A small multi-label image tagger, trained from scratch: norm batchnorm.
Rows from block 8, named by matrix and row number. Rows with one number belong to one channel. Each number is 50 + 15 x the weight over its row's rms, rounded and kept within 0 to 99. All counts start at 0. After the name is the row's rms in percent of the matrix's.
# convs0: first 3x3 conv (model.blocks.8.convs.0.weight, 256x256x3x3), inputs 64-71, a 3x3 kernel for each
# convs1: second 3x3 conv (model.blocks.8.convs.1.weight, 256x256x3x3, transposed), outputs 64-71, a 3x3 kernel for each
convs0.173 107:44 74 59 35 54 47 62 65 45 54 45 59 36 43 60 15 28 25 53 54 58 55 33 79 49 70 49 64 57 26 36 52 47 53 31 45 30 39 60 29 28 19 62 51 55 46 48 81 40 43 48 48 46 53 59 53 39 49 53 63 49 38 43 57 58 64 26 47 71 21 78 43
convs1.173 106:55 60 27 63 56 42 44 41 35 36 44 44 42 31 38 54 62 81 32 61 54 37 33 33 58 59 50 52 72 75 50 50 54 46 48 55 50 33 53 81 62 63 45 63 39 57 39 71 57 56 65 61 49 42 61 65 40 39 60 61 47 49 55 53 61 42 36 42 57 52 40 65
convs0.174 109:42 49 58 43 31 71 43 59 51 44 66 51 32 54 53 54 52 30 41 68 50 57 39 71 65 59 38 47 73 23 41 60 49 43 33 47 80 42 43 58 49 42 27 21 59 46 58 62 34 23 20 65 57 61 39 47 47 36 50 33 28 20 76 44 21 53 51 84 71 48 74 41
convs1.174 114:34 57 61 53 50 50 43 63 66 41 47 55 47 59 67 62 48 61 47 53 46 56 69 35 53 57 60 63 29 68 38 53 58 53 51 47 50 33 76 55 47 65 55 48 33 37 32 39 63 62 54 22 59 68 46 42 61 60 44 70 56 44 54 53 28 68 57 35 44 48 43 47
convs0.175 093:53 58 49 35 34 48 48 46 29 62 47 51 52 52 32 48 23 62 46 38 51 49 69 60 44 19 38 57 49 70 71 58 60 44 79 64 52 31 99 81 36 37 09 27 37 62 46 62 68 49 70 54 32 55 55 40 59 40 39 70 62 64 00 64 63 73 45 36 31 64 60 41
convs1.175 093:41 35 53 59 31 61 56 47 52 45 49 22 45 55 41 49 45 47 45 50 44 46 31 42 36 52 43 54 46 38 40 39 44 52 55 44 40 32 28 69 28 32 48 88 41 57 44 45 62 35 35 39 61 35 65 34 29 31 52 68 43 60 57 52 40 26 49 53 31 57 25 42
convs0.176 092:27 38 47 51 41 54 28 55 51 60 47 66 42 51 42 54 24 53 50 51 37 39 47 54 59 71 35 38 36 42 31 40 60 64 41 70 43 48 15 54 51 34 32 37 40 36 57 49 63 83 57 45 45 19 40 41 50 62 28 53 27 40 44 47 52 62 64 53 45 16 45 51
convs1.176 094:67 76 64 50 50 41 33 62 28 63 47 67 29 37 46 30 37 53 57 34 38 39 37 46 61 69 75 47 11 55 10 61 39 59 68 41 51 19 37 39 46 52 74 51 57 60 55 54 58 26 15 42 77 69 26 62 66 32 63 71 40 33 53 32 35 54 61 54 62 41 26 36
convs0.177 086:54 59 39 57 56 21 49 47 69 59 52 50 50 58 74 50 47 57 60 41 71 74 52 57 28 36 47 48 42 57 49 51 46 56 56 58 24 34 26 40 39 16 65 54 53 28 32 54 59 62 47 64 22 89 46 49 35 59 54 45 69 61 64 38 44 81 61 59 40 87 44 49
convs1.177 088:48 27 35 49 38 37 54 29 25 56 28 29 46 73 44 48 37 58 26 50 43 64 37 45 46 63 29 70 75 59 42 49 45 43 43 55 41 44 57 60 78 69 56 08 45 50 72 65 40 51 36 39 24 39 33 35 41 52 13 45 43 49 41 72 56 41 65 41 69 50 68 54
convs0.178 102:41 72 27 74 29 25 42 39 29 46 62 63 54 53 48 47 42 68 51 46 65 43 42 70 57 53 56 36 37 37 86 41 55 69 60 52 54 63 33 35 22 33 58 48 40 37 64 25 50 25 35 53 41 54 59 63 38 36 52 67 49 54 21 41 59 64 55 55 32 73 66 48
convs1.178 103:32 23 23 18 29 39 53 57 55 44 44 45 33 50 38 33 45 46 43 49 51 44 63 40 31 50 71 52 70 33 47 57 45 60 46 54 56 53 49 29 49 57 62 66 56 56 52 61 38 80 49 64 35 56 45 45 41 27 50 59 62 42 37 41 36 58 63 50 20 45 33 72
convs0.179 093:25 48 51 45 55 47 63 28 77 41 54 52 63 54 62 40 43 50 50 59 52 54 37 80 52 54 53 53 78 43 64 41 54 48 58 63 56 44 32 34 39 44 58 51 31 74 54 20 76 37 68 39 60 56 88 40 34 41 33 70 62 19 56 22 50 64 37 57 50 71 46 51
convs1.179 091:27 80 44 47 30 38 46 56 61 58 58 35 72 34 35 57 60 53 61 54 50 60 53 64 63 49 45 40 90 48 15 29 64 44 61 65 50 47 48 43 80 54 53 53 60 42 39 58 27 49 69 53 62 39 74 57 41 33 72 68 54 55 48 46 53 04 55 40 71 38 56 63
convs0.180 083:97 33 65 25 39 63 26 34 79 47 66 68 21 64 40 26 69 52 57 35 45 43 35 34 49 57 46 53 51 77 23 46 26 35 51 40 76 36 40 54 50 66 74 40 47 54 38 32 42 59 70 39 64 53 55 43 60 70 30 45 66 28 49 41 42 75 53 31 70 70 47 40
convs1.180 089:66 53 55 68 64 54 70 60 40 51 68 62 67 64 49 63 61 50 53 51 29 57 37 35 38 68 45 64 41 44 40 52 54 66 52 26 41 48 53 40 42 43 39 40 24 32 45 51 44 44 75 76 68 53 39 73 55 28 46 51 39 86 39 38 29 26 56 66 69 33 40 57
convs0.181 102:64 31 47 46 67 43 63 74 44 44 52 41 22 42 24 63 41 71 49 63 55 89 31 49 42 37 47 36 37 50 31 57 33 55 71 61 44 41 43 38 59 42 41 61 48 72 35 34 23 33 41 47 43 62 34 65 41 31 30 49 61 42 34 47 34 48 43 60 73 49 23 66
convs1.181 100:75 41 48 47 01 35 32 31 91 38 50 39 41 34 49 38 41 46 75 55 58 63 72 33 39 69 82 67 44 53 33 59 60 75 14 57 61 45 53 67 82 47 34 49 68 23 60 22 65 36 63 41 69 47 82 69 52 73 27 64 39 32 62 46 78 36 21 51 29 44 56 49
convs0.182 096:18 10 48 10 81 43 52 72 18 58 39 51 39 67 38 56 30 51 44 38 53 55 56 39 77 55 50 56 62 36 50 36 36 90 39 43 67 39 43 30 56 42 35 23 56 66 59 39 07 31 26 62 64 53 44 56 32 44 46 50 56 35 34 58 32 27 52 50 57 41 59 42
convs1.182 097:53 38 76 40 24 35 34 12 38 46 72 90 36 09 36 50 50 48 51 65 43 63 48 44 51 53 47 55 47 36 57 53 33 56 61 47 30 80 42 36 65 47 50 42 54 46 39 36 47 52 79 50 38 60 60 46 61 51 57 45 45 62 25 65 54 40 76 29 29 47 77 32
convs0.183 089:71 38 59 43 58 50 33 25 37 60 42 39 32 30 55 50 27 56 36 33 47 20 46 52 78 37 34 58 50 65 35 69 67 31 39 30 54 53 25 58 65 34 51 37 64 50 47 46 85 78 43 67 51 40 54 31 43 50 51 37 36 35 45 30 54 35 56 53 54 39 28 52
convs1.183 096:42 55 76 34 34 67 62 57 34 59 66 83 60 58 59 30 54 39 48 37 43 39 56 28 47 54 47 34 60 68 55 32 31 69 80 58 40 45 42 64 50 65 56 41 41 33 36 36 62 48 27 71 58 45 42 79 46 26 48 59 25 47 58 52 62 43 60 40 50 39 41 43
convs0.184 100:50 45 45 65 63 18 39 83 58 44 69 59 42 33 77 45 24 41 66 35 33 44 41 70 45 47 45 20 23 49 41 28 26 25 40 67 51 60 15 34 49 53 65 54 38 50 45 64 54 56 55 61 47 56 68 58 76 73 33 49 59 68 38 53 37 51 79 59 57 56 28 66
convs1.184 101:72 83 46 76 37 44 55 50 45 43 60 50 33 50 78 49 37 47 72 43 36 45 58 44 62 40 42 51 58 49 60 64 53 49 46 58 27 66 29 52 29 60 58 69 38 54 59 29 71 32 46 53 48 79 45 47 32 32 68 87 45 44 33 58 48 56 61 52 58 53 62 60
convs0.185 101:53 39 45 62 44 82 30 40 46 40 37 55 69 52 55 25 31 35 73 36 65 45 45 69 40 36 71 37 40 60 31 40 65 67 72 41 42 60 39 53 69 69 62 77 76 76 48 46 22 45 10 36 30 32 60 33 62 53 48 41 67 49 35 36 65 53 63 32 46 39 57 61
convs1.185 104:59 69 59 24 34 64 49 57 43 53 51 55 54 44 33 44 43 57 46 36 64 50 29 42 51 54 49 49 44 55 52 47 64 43 58 50 60 59 47 59 80 40 59 58 48 34 12 38 50 18 60 67 88 50 41 47 49 33 50 38 48 51 64 31 26 84 65 63 51 58 32 52
convs0.186 092:44 50 46 55 40 23 49 50 48 63 35 46 74 46 60 61 45 37 42 55 42 26 53 46 45 58 60 38 47 67 54 77 48 46 25 39 35 31 40 28 60 57 48 27 54 42 53 37 57 67 46 23 68 54 49 49 33 25 39 29 52 31 48 34 81 56 56 40 54 46 53 84
convs1.186 095:73 74 42 45 57 67 26 23 47 39 56 40 44 35 37 26 53 27 33 34 54 78 48 31 59 38 47 59 71 76 34 30 36 49 83 83 67 80 61 53 55 56 54 34 30 50 53 66 54 45 60 67 35 38 37 73 34 58 71 50 56 33 47 48 51 46 59 68 63 50 30 61
convs0.187 084:37 60 45 50 82 59 57 53 61 39 49 57 70 65 61 57 32 56 33 46 56 52 49 78 53 33 56 62 44 60 36 40 58 50 28 46 45 25 60 45 47 78 50 66 34 84 54 58 34 53 59 49 78 39 45 51 48 40 62 49 20 24 74 67 35 41 56 30 40 31 62 42
convs1.187 090:29 40 42 37 66 79 54 57 51 53 34 38 14 39 45 66 36 27 48 43 49 36 51 48 29 42 50 55 39 37 47 25 39 53 80 53 40 49 60 58 27 28 64 50 29 52 42 41 43 22 44 61 21 27 47 38 39 59 57 62 52 23 27 41 57 56 51 32 42 62 40 49
convs0.188 106:60 63 69 56 43 71 53 44 54 48 55 41 48 36 25 47 44 27 44 88 62 35 43 67 42 13 23 41 48 50 54 55 55 67 20 57 59 19 59 90 44 53 48 54 64 37 35 62 59 57 48 58 45 37 52 67 21 38 55 70 28 53 54 48 65 58 62 49 84 52 33 71
convs1.188 101:58 47 39 59 33 62 54 28 63 49 57 74 77 56 53 11 61 43 88 75 02 82 99 54 68 59 47 32 70 53 53 45 43 56 65 50 42 72 56 46 52 34 66 34 64 41 45 65 52 45 53 49 47 50 44 60 62 56 44 64 45 14 54 48 44 52 42 42 52 48 56 72
convs0.189 089:55 62 43 12 51 62 61 41 51 35 47 29 77 64 63 63 60 40 59 39 29 61 59 50 46 40 46 37 00 54 64 47 46 64 63 52 51 51 68 77 54 40 36 62 48 42 52 43 29 30 46 49 49 32 63 70 38 22 52 52 51 68 20 60 63 38 74 73 58 52 62 36
convs1.189 096:89 69 72 46 68 32 73 39 68 49 41 54 38 52 43 37 33 83 73 34 40 63 32 65 46 35 50 36 72 39 46 62 60 42 67 74 44 38 45 51 08 26 59 66 50 74 18 32 35 29 57 60 61 66 46 48 54 57 73 57 57 55 60 49 56 48 55 40 25 32 54 82
convs0.190 101:59 34 63 42 73 57 26 76 76 32 54 37 77 31 59 54 76 62 55 44 45 50 29 19 41 42 44 50 62 21 36 23 62 46 45 47 66 44 55 61 54 45 23 73 71 38 57 76 34 40 46 43 43 68 29 53 64 41 72 85 66 75 52 59 32 35 34 52 14 47 44 70
convs1.190 101:52 40 70 66 55 30 50 67 39 51 38 56 47 58 49 60 22 53 58 56 45 60 35 41 53 66 42 65 54 35 35 29 64 50 34 58 60 41 55 68 54 52 08 67 50 51 43 54 52 57 47 39 73 55 57 55 65 65 58 49 42 55 47 58 61 63 50 57 54 53 31 59
convs0.191 091:79 67 52 43 50 51 44 67 57 29 74 70 20 52 34 44 37 48 63 28 43 51 46 68 53 53 36 61 60 45 50 21 59 35 78 48 63 39 68 62 39 59 51 31 63 67 54 58 27 45 55 25 80 42 39 61 46 73 55 39 32 48 44 22 37 40 37 47 56 34 59 56
convs1.191 089:49 56 60 49 33 53 41 40 35 35 32 41 89 99 56 36 31 57 54 66 58 45 56 62 33 35 40 60 32 63 53 71 60 47 48 60 53 49 66 55 53 46 54 52 62 52 33 53 35 38 49 50 57 30 48 32 43 61 72 35 57 37 52 49 39 33 56 33 60 64 44 53
convs0.192 093:37 63 52 44 35 60 39 40 51 53 67 53 40 15 44 66 60 49 48 57 55 42 44 42 63 50 62 64 60 65 57 48 24 52 61 44 49 35 42 35 32 38 58 79 50 54 49 52 38 61 68 66 74 62 24 38 64 27 53 72 37 35 58 53 50 74 53 37 50 44 50 29
convs1.192 099:60 26 37 34 60 58 46 73 47 48 54 48 55 57 44 35 50 53 54 50 50 54 61 41 47 33 38 68 44 52 29 55 73 31 67 33 37 39 46 61 60 41 47 47 55 49 18 63 54 36 47 36 78 40 62 52 46 34 48 67 67 41 56 59 44 54 56 55 54 63 31 77
convs0.193 090:42 25 41 43 75 21 63 84 33 50 67 53 55 53 44 64 39 40 31 77 67 73 34 58 48 47 62 64 55 49 44 44 48 46 72 53 55 99 39 37 23 65 54 34 64 54 41 41 53 70 28 57 58 40 61 40 33 43 37 72 56 69 38 51 36 50 65 33 56 54 39 67
convs1.193 095:41 59 68 37 44 37 77 67 29 54 50 50 43 36 50 53 52 56 50 43 40 46 55 59 44 44 74 52 14 55 56 56 60 31 70 49 40 64 68 58 71 52 46 24 50 48 51 41 35 63 41 47 33 72 58 53 69 57 22 47 37 64 30 33 37 54 52 74 54 50 69 47
convs0.194 113:76 43 38 83 15 53 43 48 86 37 51 31 60 28 51 46 63 48 32 64 74 37 58 58 45 59 53 70 44 57 54 61 64 56 39 82 94 53 25 36 28 32 73 63 50 66 51 34 45 43 35 60 23 60 04 64 51 37 71 72 45 57 85 45 34 71 48 41 44 46 57 59
convs1.194 103:41 35 60 21 55 62 39 62 35 60 68 40 69 61 57 45 42 75 39 58 56 33 48 59 58 51 58 65 33 71 33 36 65 23 66 53 48 51 56 40 71 45 60 58 21 22 79 42 56 64 52 46 58 23 42 34 42 36 43 68 04 46 64 55 76 51 50 76 53 63 53 35
convs0.195 103:20 49 54 47 40 42 71 50 41 48 41 47 37 62 55 52 61 45 40 50 52 35 32 26 61 39 40 35 49 48 38 40 75 35 75 65 52 40 63 40 61 44 47 32 54 56 68 69 51 49 61 35 98 33 31 56 40 70 59 44 30 44 12 55 41 45 58 60 90 61 52 61
convs1.195 099:36 51 66 58 61 65 58 55 46 43 49 43 31 62 54 34 43 53 47 72 48 48 61 65 44 63 91 36 56 60 55 61 64 70 52 52 51 45 49 57 43 74 59 58 48 24 23 39 41 65 58 45 52 47 61 60 42 16 49 30 17 24 39 48 42 12 14 53 29 41 46 41
convs0.196 076:57 22 53 40 57 41 44 45 58 59 61 52 39 60 28 73 43 46 43 41 56 43 49 44 57 36 53 58 45 26 36 33 49 75 47 65 55 30 62 58 58 44 68 92 45 41 55 21 32 14 44 75 66 97 49 42 52 40 41 68 67 56 46 55 62 38 60 40 46 69 52 44
convs1.196 083:63 63 60 32 65 49 73 57 67 69 75 51 58 52 79 46 58 52 74 31 42 29 53 45 50 44 47 26 37 01 21 63 79 32 47 45 50 42 40 36 35 49 48 69 17 56 64 39 41 59 35 70 48 34 42 45 44 60 44 43 44 58 40 60 39 16 53 19 60 14 45 20
convs0.197 085:71 54 73 60 51 53 53 69 66 37 48 60 42 53 61 44 28 38 71 67 59 89 40 53 39 82 69 37 41 51 60 50 51 68 35 42 52 59 51 73 62 41 34 43 46 50 53 43 59 42 63 24 61 74 22 30 27 29 42 36 37 62 57 33 52 56 55 44 42 17 29 43
convs1.197 090:45 52 69 34 68 30 63 65 51 54 61 46 26 65 32 46 23 46 62 26 48 68 68 46 54 48 21 24 59 69 36 41 36 23 28 24 55 52 39 46 33 48 87 70 57 28 47 39 71 72 59 46 66 64 32 54 42 52 44 49 68 58 62 62 35 56 37 38 38 43 30 60
convs0.198 085:41 54 44 80 43 21 52 61 35 44 35 72 39 28 35 72 51 57 28 74 46 31 60 56 31 40 54 40 38 66 44 66 52 50 43 61 57 74 51 60 40 44 62 63 33 36 31 73 38 43 33 29 64 38 52 51 50 43 59 13 53 48 59 33 45 43 35 35 42 33 40 68
convs1.198 090:61 67 46 48 74 31 41 31 59 35 35 31 54 67 76 37 50 38 49 42 66 34 34 51 51 37 40 40 47 29 34 45 40 26 50 57 51 32 36 62 67 45 62 57 62 42 59 61 41 59 49 51 63 48 59 41 26 88 46 47 64 42 63 40 54 65 32 37 26 47 62 37
convs0.199 085:32 46 42 37 69 26 11 48 00 59 35 35 48 48 28 39 39 55 62 47 54 40 37 47 42 49 58 55 68 45 54 44 46 50 17 29 83 46 45 25 57 65 60 22 43 31 49 46 53 34 69 63 46 72 63 63 65 39 87 50 36 55 68 53 64 61 38 40 37 33 48 57
convs1.199 087:37 59 32 74 24 45 57 70 50 52 71 47 20 65 68 65 38 42 67 32 29 62 53 33 58 51 67 67 38 44 49 56 49 58 62 57 56 79 37 51 54 76 68 55 27 38 43 12 59 39 25 60 39 31 44 41 41 37 51 59 58 60 41 73 46 58 62 62 63 53 56 50
convs0.200 083:52 42 16 52 63 57 26 48 64 59 58 69 43 39 26 51 49 34 57 41 74 66 51 65 66 57 42 58 60 65 40 52 62 58 68 76 41 65 27 57 58 90 57 52 54 37 52 25 64 60 32 62 46 42 58 45 61 49 48 52 37 62 46 50 46 82 32 70 27 46 61 45
convs1.200 090:46 27 33 41 51 64 61 34 56 58 69 34 76 66 75 55 60 61 62 71 64 39 42 28 31 46 38 46 92 54 51 60 55 58 61 46 45 32 27 32 71 52 66 36 53 45 50 43 10 53 33 68 78 59 68 39 43 62 33 34 45 41 55 55 59 59 41 29 72 24 34 61
convs0.201 113:56 41 21 38 55 54 46 42 29 43 66 57 86 56 52 70 54 45 30 42 53 50 44 39 69 25 69 70 18 59 20 49 60 60 65 44 44 38 43 49 39 42 51 17 51 68 42 64 68 65 29 30 39 54 46 80 61 60 55 21 74 34 10 46 31 42 10 30 40 44 62 55
convs1.201 113:58 75 50 56 53 25 17 70 51 44 76 63 43 76 52 32 30 82 59 55 58 70 44 50 49 66 57 63 30 43 68 26 50 50 43 47 70 54 60 42 55 57 59 64 34 62 24 47 33 51 62 46 71 50 60 65 49 58 55 43 56 53 58 46 53 50 52 38 47 50 44 68
convs0.202 093:20 37 32 51 63 49 74 54 50 52 50 30 18 56 48 42 54 47 49 65 35 25 43 52 69 48 63 54 57 72 51 34 55 59 41 61 44 45 37 83 37 47 70 77 74 49 42 47 40 65 25 48 39 74 77 55 53 62 43 63 42 42 30 62 50 29 39 78 59 59 56 68
convs1.202 098:38 70 63 37 14 20 53 42 31 55 38 83 49 46 49 74 58 52 52 49 53 51 54 70 53 69 50 82 43 58 66 22 54 56 59 41 38 60 45 53 52 49 65 50 44 63 53 33 71 35 38 58 62 42 47 31 51 37 56 46 57 66 58 42 56 65 34 37 37 47 38 36
convs0.203 084:45 49 58 49 55 44 09 47 40 53 17 49 23 46 36 66 25 42 41 33 43 38 22 49 77 48 58 54 27 39 46 39 35 60 43 39 38 50 65 57 41 44 89 32 28 13 64 48 31 58 62 53 47 70 55 47 60 50 41 70 75 54 47 50 56 78 29 29 34 21 74 54
convs1.203 087:35 40 56 74 66 51 79 72 54 48 75 76 44 40 51 34 41 32 83 64 26 69 73 47 54 69 37 52 46 52 37 53 36 60 81 65 60 45 24 36 56 37 42 65 58 60 57 37 51 54 52 49 50 77 40 76 88 42 40 53 41 39 32 57 50 49 48 57 53 47 46 44
convs0.204 088:39 46 40 41 49 51 46 52 41 28 02 35 36 46 58 39 53 69 65 68 51 70 52 61 39 43 55 38 38 50 60 47 29 47 53 55 66 32 43 48 39 33 57 30 47 52 76 43 53 54 46 60 70 40 65 60 36 53 47 59 51 38 29 41 58 45 45 39 72 45 37 63
convs1.204 092:65 68 45 47 79 41 76 70 60 41 64 38 39 76 67 47 36 50 29 36 50 39 56 49 24 31 60 66 53 52 49 59 67 62 46 42 53 60 49 65 28 42 75 59 49 51 42 53 59 47 50 13 62 45 76 68 46 43 70 40 38 63 45 26 51 50 61 42 51 49 68 67
convs0.205 091:53 52 50 58 63 67 46 54 89 46 56 30 40 36 74 80 73 37 39 44 62 52 45 44 50 38 50 70 46 68 21 56 48 31 46 53 52 48 35 50 48 49 23 38 55 60 49 29 72 53 58 64 57 37 44 41 34 57 34 73 61 39 89 70 54 57 69 34 36 51 56 44
convs1.205 094:48 47 34 47 64 44 73 21 78 64 33 50 66 77 45 56 36 57 45 45 50 31 46 53 57 68 78 52 74 27 62 47 72 58 58 21 62 71 62 37 41 62 57 42 62 17 56 30 83 74 45 77 37 34 60 51 49 48 57 63 40 62 50 74 33 63 39 62 50 37 53 48
convs0.206 120:64 44 24 72 19 53 33 26 40 36 58 60 65 62 47 39 31 51 53 64 34 76 49 43 42 50 25 48 30 42 73 51 48 48 26 63 51 80 37 31 45 33 66 35 50 35 51 52 15 43 38 43 82 58 73 64 55 48 51 28 48 32 54 23 32 65 48 44 57 45 60 56
convs1.206 124:39 51 37 46 61 29 44 33 58 51 28 70 54 38 69 48 43 52 40 52 41 47 53 54 35 39 58 55 52 55 52 58 47 47 44 52 53 32 42 52 48 43 64 34 42 88 15 37 44 99 99 53 74 16 63 59 45 42 60 49 67 65 53 44 64 58 57 45 61 59 61 51
convs0.207 099:41 59 71 47 59 56 74 61 48 53 41 63 43 46 58 45 43 71 47 60 72 69 46 64 58 53 54 50 22 51 76 77 58 64 47 57 36 68 45 93 62 37 27 35 59 34 60 66 48 76 39 28 27 44 43 35 65 32 63 54 41 28 60 35 36 39 55 61 56 60 58 42
convs1.207 099:41 42 70 32 62 77 47 34 47 26 64 44 61 41 56 64 58 74 66 52 39 56 86 70 43 50 34 38 55 47 42 40 39 62 55 30 24 76 71 42 38 18 41 64 50 53 62 45 42 22 32 81 68 20 45 37 68 20 31 49 48 69 36 70 44 45 38 34 38 34 16 44
convs0.208 098:64 48 42 43 45 66 59 66 44 61 57 45 72 68 55 77 51 49 32 23 35 74 64 21 58 51 75 53 30 63 63 44 52 49 83 52 51 38 51 29 42 63 66 55 50 65 76 35 28 59 23 42 44 45 35 03 45 81 65 50 80 57 55 56 32 53 35 44 54 24 47 33
convs1.208 093:34 29 56 12 53 59 61 56 73 56 73 57 35 46 67 44 73 24 48 62 47 18 54 55 71 30 47 49 44 54 77 42 46 47 31 54 65 50 51 61 49 67 47 35 41 68 83 46 54 68 72 72 68 56 51 44 26 63 31 61 49 29 49 52 36 50 35 24 49 46 37 33
convs0.209 095:56 46 28 28 39 43 46 80 36 41 46 55 45 42 52 36 37 72 55 62 22 32 48 73 69 34 47 39 56 64 62 41 58 72 47 55 47 52 51 56 23 32 23 62 56 60 37 40 35 40 40 31 27 54 32 73 58 46 62 24 48 34 47 45 56 56 52 42 53 59 54 36
convs1.209 100:73 42 73 60 44 38 54 49 75 49 37 54 31 41 48 53 66 51 55 46 50 59 35 63 62 53 57 32 56 50 54 40 42 41 41 49 55 48 56 74 32 64 35 54 41 55 26 51 50 84 47 54 40 34 57 43 47 62 24 42 30 58 45 49 47 19 24 49 56 26 54 36
convs0.210 111:45 69 51 54 50 58 41 36 57 58 30 44 70 53 16 83 54 83 67 73 50 52 54 48 32 38 47 51 52 46 37 57 44 39 53 62 41 51 37 41 10 52 71 69 39 81 67 21 59 53 62 45 40 70 49 52 48 68 52 34 45 61 94 48 18 36 56 47 60 38 36 55
convs1.210 114:37 36 32 61 29 48 70 52 44 65 54 99 57 93 67 12 70 57 43 34 48 33 50 44 58 51 43 44 39 53 50 39 58 28 63 30 66 40 66 63 69 64 54 58 41 57 51 43 55 77 52 41 36 46 87 56 72 47 92 92 16 23 50 35 36 32 57 54 53 45 34 56
convs0.211 108:71 75 45 71 75 41 35 74 72 61 36 41 43 51 20 38 28 83 53 58 27 47 68 29 36 81 50 54 44 45 53 38 60 41 53 43 44 51 24 58 29 70 17 68 55 40 62 62 52 68 32 74 65 57 47 60 47 51 67 67 51 54 36 65 45 23 48 54 64 33 52 29
convs1.211 102:70 57 51 91 34 19 36 28 38 50 76 52 80 53 36 64 51 54 59 58 63 61 84 58 66 47 26 46 56 51 48 28 50 50 48 61 38 64 49 45 67 39 51 47 58 35 31 41 82 53 52 30 67 51 57 67 22 49 36 70 43 38 50 42 67 51 35 28 56 60 68 53
convs0.212 089:48 71 37 45 38 49 50 33 53 68 53 41 34 50 28 45 29 45 63 46 59 57 59 47 47 75 45 46 40 35 53 45 43 39 50 50 45 52 55 38 33 23 54 36 08 46 44 68 41 67 58 34 51 48 49 49 48 59 66 54 48 69 19 30 46 26 47 38 65 51 51 46
convs1.212 098:42 53 34 49 41 52 60 51 71 61 74 40 49 58 48 55 53 28 43 24 52 48 39 56 54 40 41 41 90 49 58 53 57 62 46 43 19 42 62 47 22 31 58 67 42 59 68 58 61 45 56 38 61 52 50 59 51 57 48 32 75 44 53 55 54 77 17 53 58 55 33 58
convs0.213 122:53 59 66 60 37 20 46 85 31 41 46 52 72 27 41 12 78 60 32 46 52 37 43 30 50 61 56 63 59 39 43 67 45 49 39 47 45 48 47 58 41 40 54 72 41 57 25 50 64 63 29 43 49 35 47 18 71 42 68 43 43 66 65 50 45 57 30 54 59 40 45 37
convs1.213 125:53 38 59 41 62 69 55 59 52 46 64 42 63 45 51 54 59 68 62 56 56 64 51 52 34 59 41 49 39 52 64 31 81 55 53 41 64 50 40 52 46 40 59 71 46 43 39 40 55 45 40 47 60 35 44 79 52 64 63 53 41 65 66 43 48 38 60 50 40 49 55 60
convs0.214 093:48 74 33 41 30 41 30 29 43 59 69 65 38 59 57 48 69 64 52 41 72 47 66 34 47 52 30 42 59 50 32 35 46 57 49 46 76 14 28 53 33 53 43 44 59 67 34 54 26 46 46 64 59 27 47 38 54 37 42 41 31 51 73 50 22 32 34 44 51 43 49 64
convs1.214 094:42 52 59 58 55 64 54 52 04 55 43 47 46 67 53 34 52 46 58 61 53 43 44 61 23 32 51 58 82 57 56 43 20 30 39 55 49 51 49 73 62 43 49 62 48 44 31 43 56 28 82 47 42 38 59 47 45 71 52 50 55 58 56 48 63 61 61 59 39 51 74 55
convs0.215 094:44 64 54 15 46 36 66 54 43 62 54 42 71 36 68 65 33 45 61 54 48 71 54 49 61 55 57 40 67 47 55 53 50 55 50 45 61 27 60 47 41 39 51 75 47 55 20 24 42 56 39 55 63 63 64 48 43 55 51 67 64 52 45 50 49 49 78 72 86 56 31 36
convs1.215 096:30 80 58 46 47 48 74 49 60 57 44 76 57 64 38 32 49 64 58 48 56 36 43 65 42 49 67 60 63 30 63 35 71 42 69 63 48 65 30 70 13 48 40 63 70 63 48 45 73 47 58 29 32 53 61 54 58 76 57 57 53 57 67 64 50 53 78 64 65 70 51 44
convs0.216 091:77 41 50 35 60 32 33 34 66 46 56 67 46 74 70 31 36 71 57 45 34 53 66 66 45 61 59 65 48 53 40 22 59 45 38 34 44 56 51 67 38 45 55 58 72 55 46 43 20 30 69 30 68 51 60 44 56 57 49 66 26 41 47 64 33 44 60 63 65 42 66 59
convs1.216 096:32 78 39 44 42 20 77 55 30 51 58 51 61 59 68 59 63 50 45 61 48 83 29 40 49 32 35 40 43 24 08 64 55 43 70 60 39 40 47 85 52 70 43 00 65 45 67 72 89 53 58 65 41 34 50 14 38 53 48 59 59 61 54 32 42 56 50 51 62 53 39 60
convs0.217 113:57 44 45 46 46 56 66 43 56 45 49 34 42 46 30 55 46 54 59 62 59 44 57 37 48 46 49 38 60 45 57 52 37 56 42 46 34 43 25 76 01 84 58 69 57 44 50 50 41 38 11 70 40 99 57 58 27 72 25 49 22 80 20 50 52 59 38 35 48 29 49 56
convs1.217 115:37 54 38 65 57 51 52 70 40 70 60 32 48 39 51 47 38 48 62 52 58 41 39 36 44 69 36 37 50 42 51 47 30 49 54 63 68 58 36 54 46 39 22 33 50 76 16 25 49 55 61 56 56 64 63 37 45 38 70 58 46 49 57 38 40 52 56 35 71 50 51 58
convs0.218 095:38 47 67 73 63 74 48 88 57 45 35 60 10 26 42 53 56 55 58 52 51 39 39 67 51 53 56 22 37 31 50 53 56 53 41 47 39 41 49 54 57 61 46 56 38 46 48 41 78 56 83 69 59 47 49 53 77 85 56 40 32 41 63 56 72 67 33 46 72 68 53 33
convs1.218 095:47 25 45 66 51 28 64 44 58 41 91 62 89 94 75 26 26 54 48 43 42 37 52 39 55 66 57 37 71 50 50 56 16 66 74 48 60 64 51 33 38 45 47 52 41 53 11 51 48 66 67 68 57 27 51 66 55 55 43 29 43 48 53 29 56 39 60 47 25 35 58 51
convs0.219 098:30 30 76 65 45 22 40 67 46 37 62 36 28 58 49 61 28 43 77 54 61 36 26 39 68 53 33 52 29 64 51 33 38 62 51 53 38 47 60 48 53 61 45 33 33 38 43 59 58 11 61 49 59 29 60 65 53 52 40 77 58 45 20 24 58 38 71 44 66 56 38 36
convs1.219 097:47 31 57 64 53 71 36 72 48 56 61 00 46 67 76 40 24 74 26 57 24 54 44 63 44 34 56 53 65 96 69 72 19 49 55 54 40 49 40 66 53 44 68 61 44 47 56 29 80 32 43 78 95 64 62 49 55 55 33 41 58 46 59 59 83 45 20 28 38 66 45 56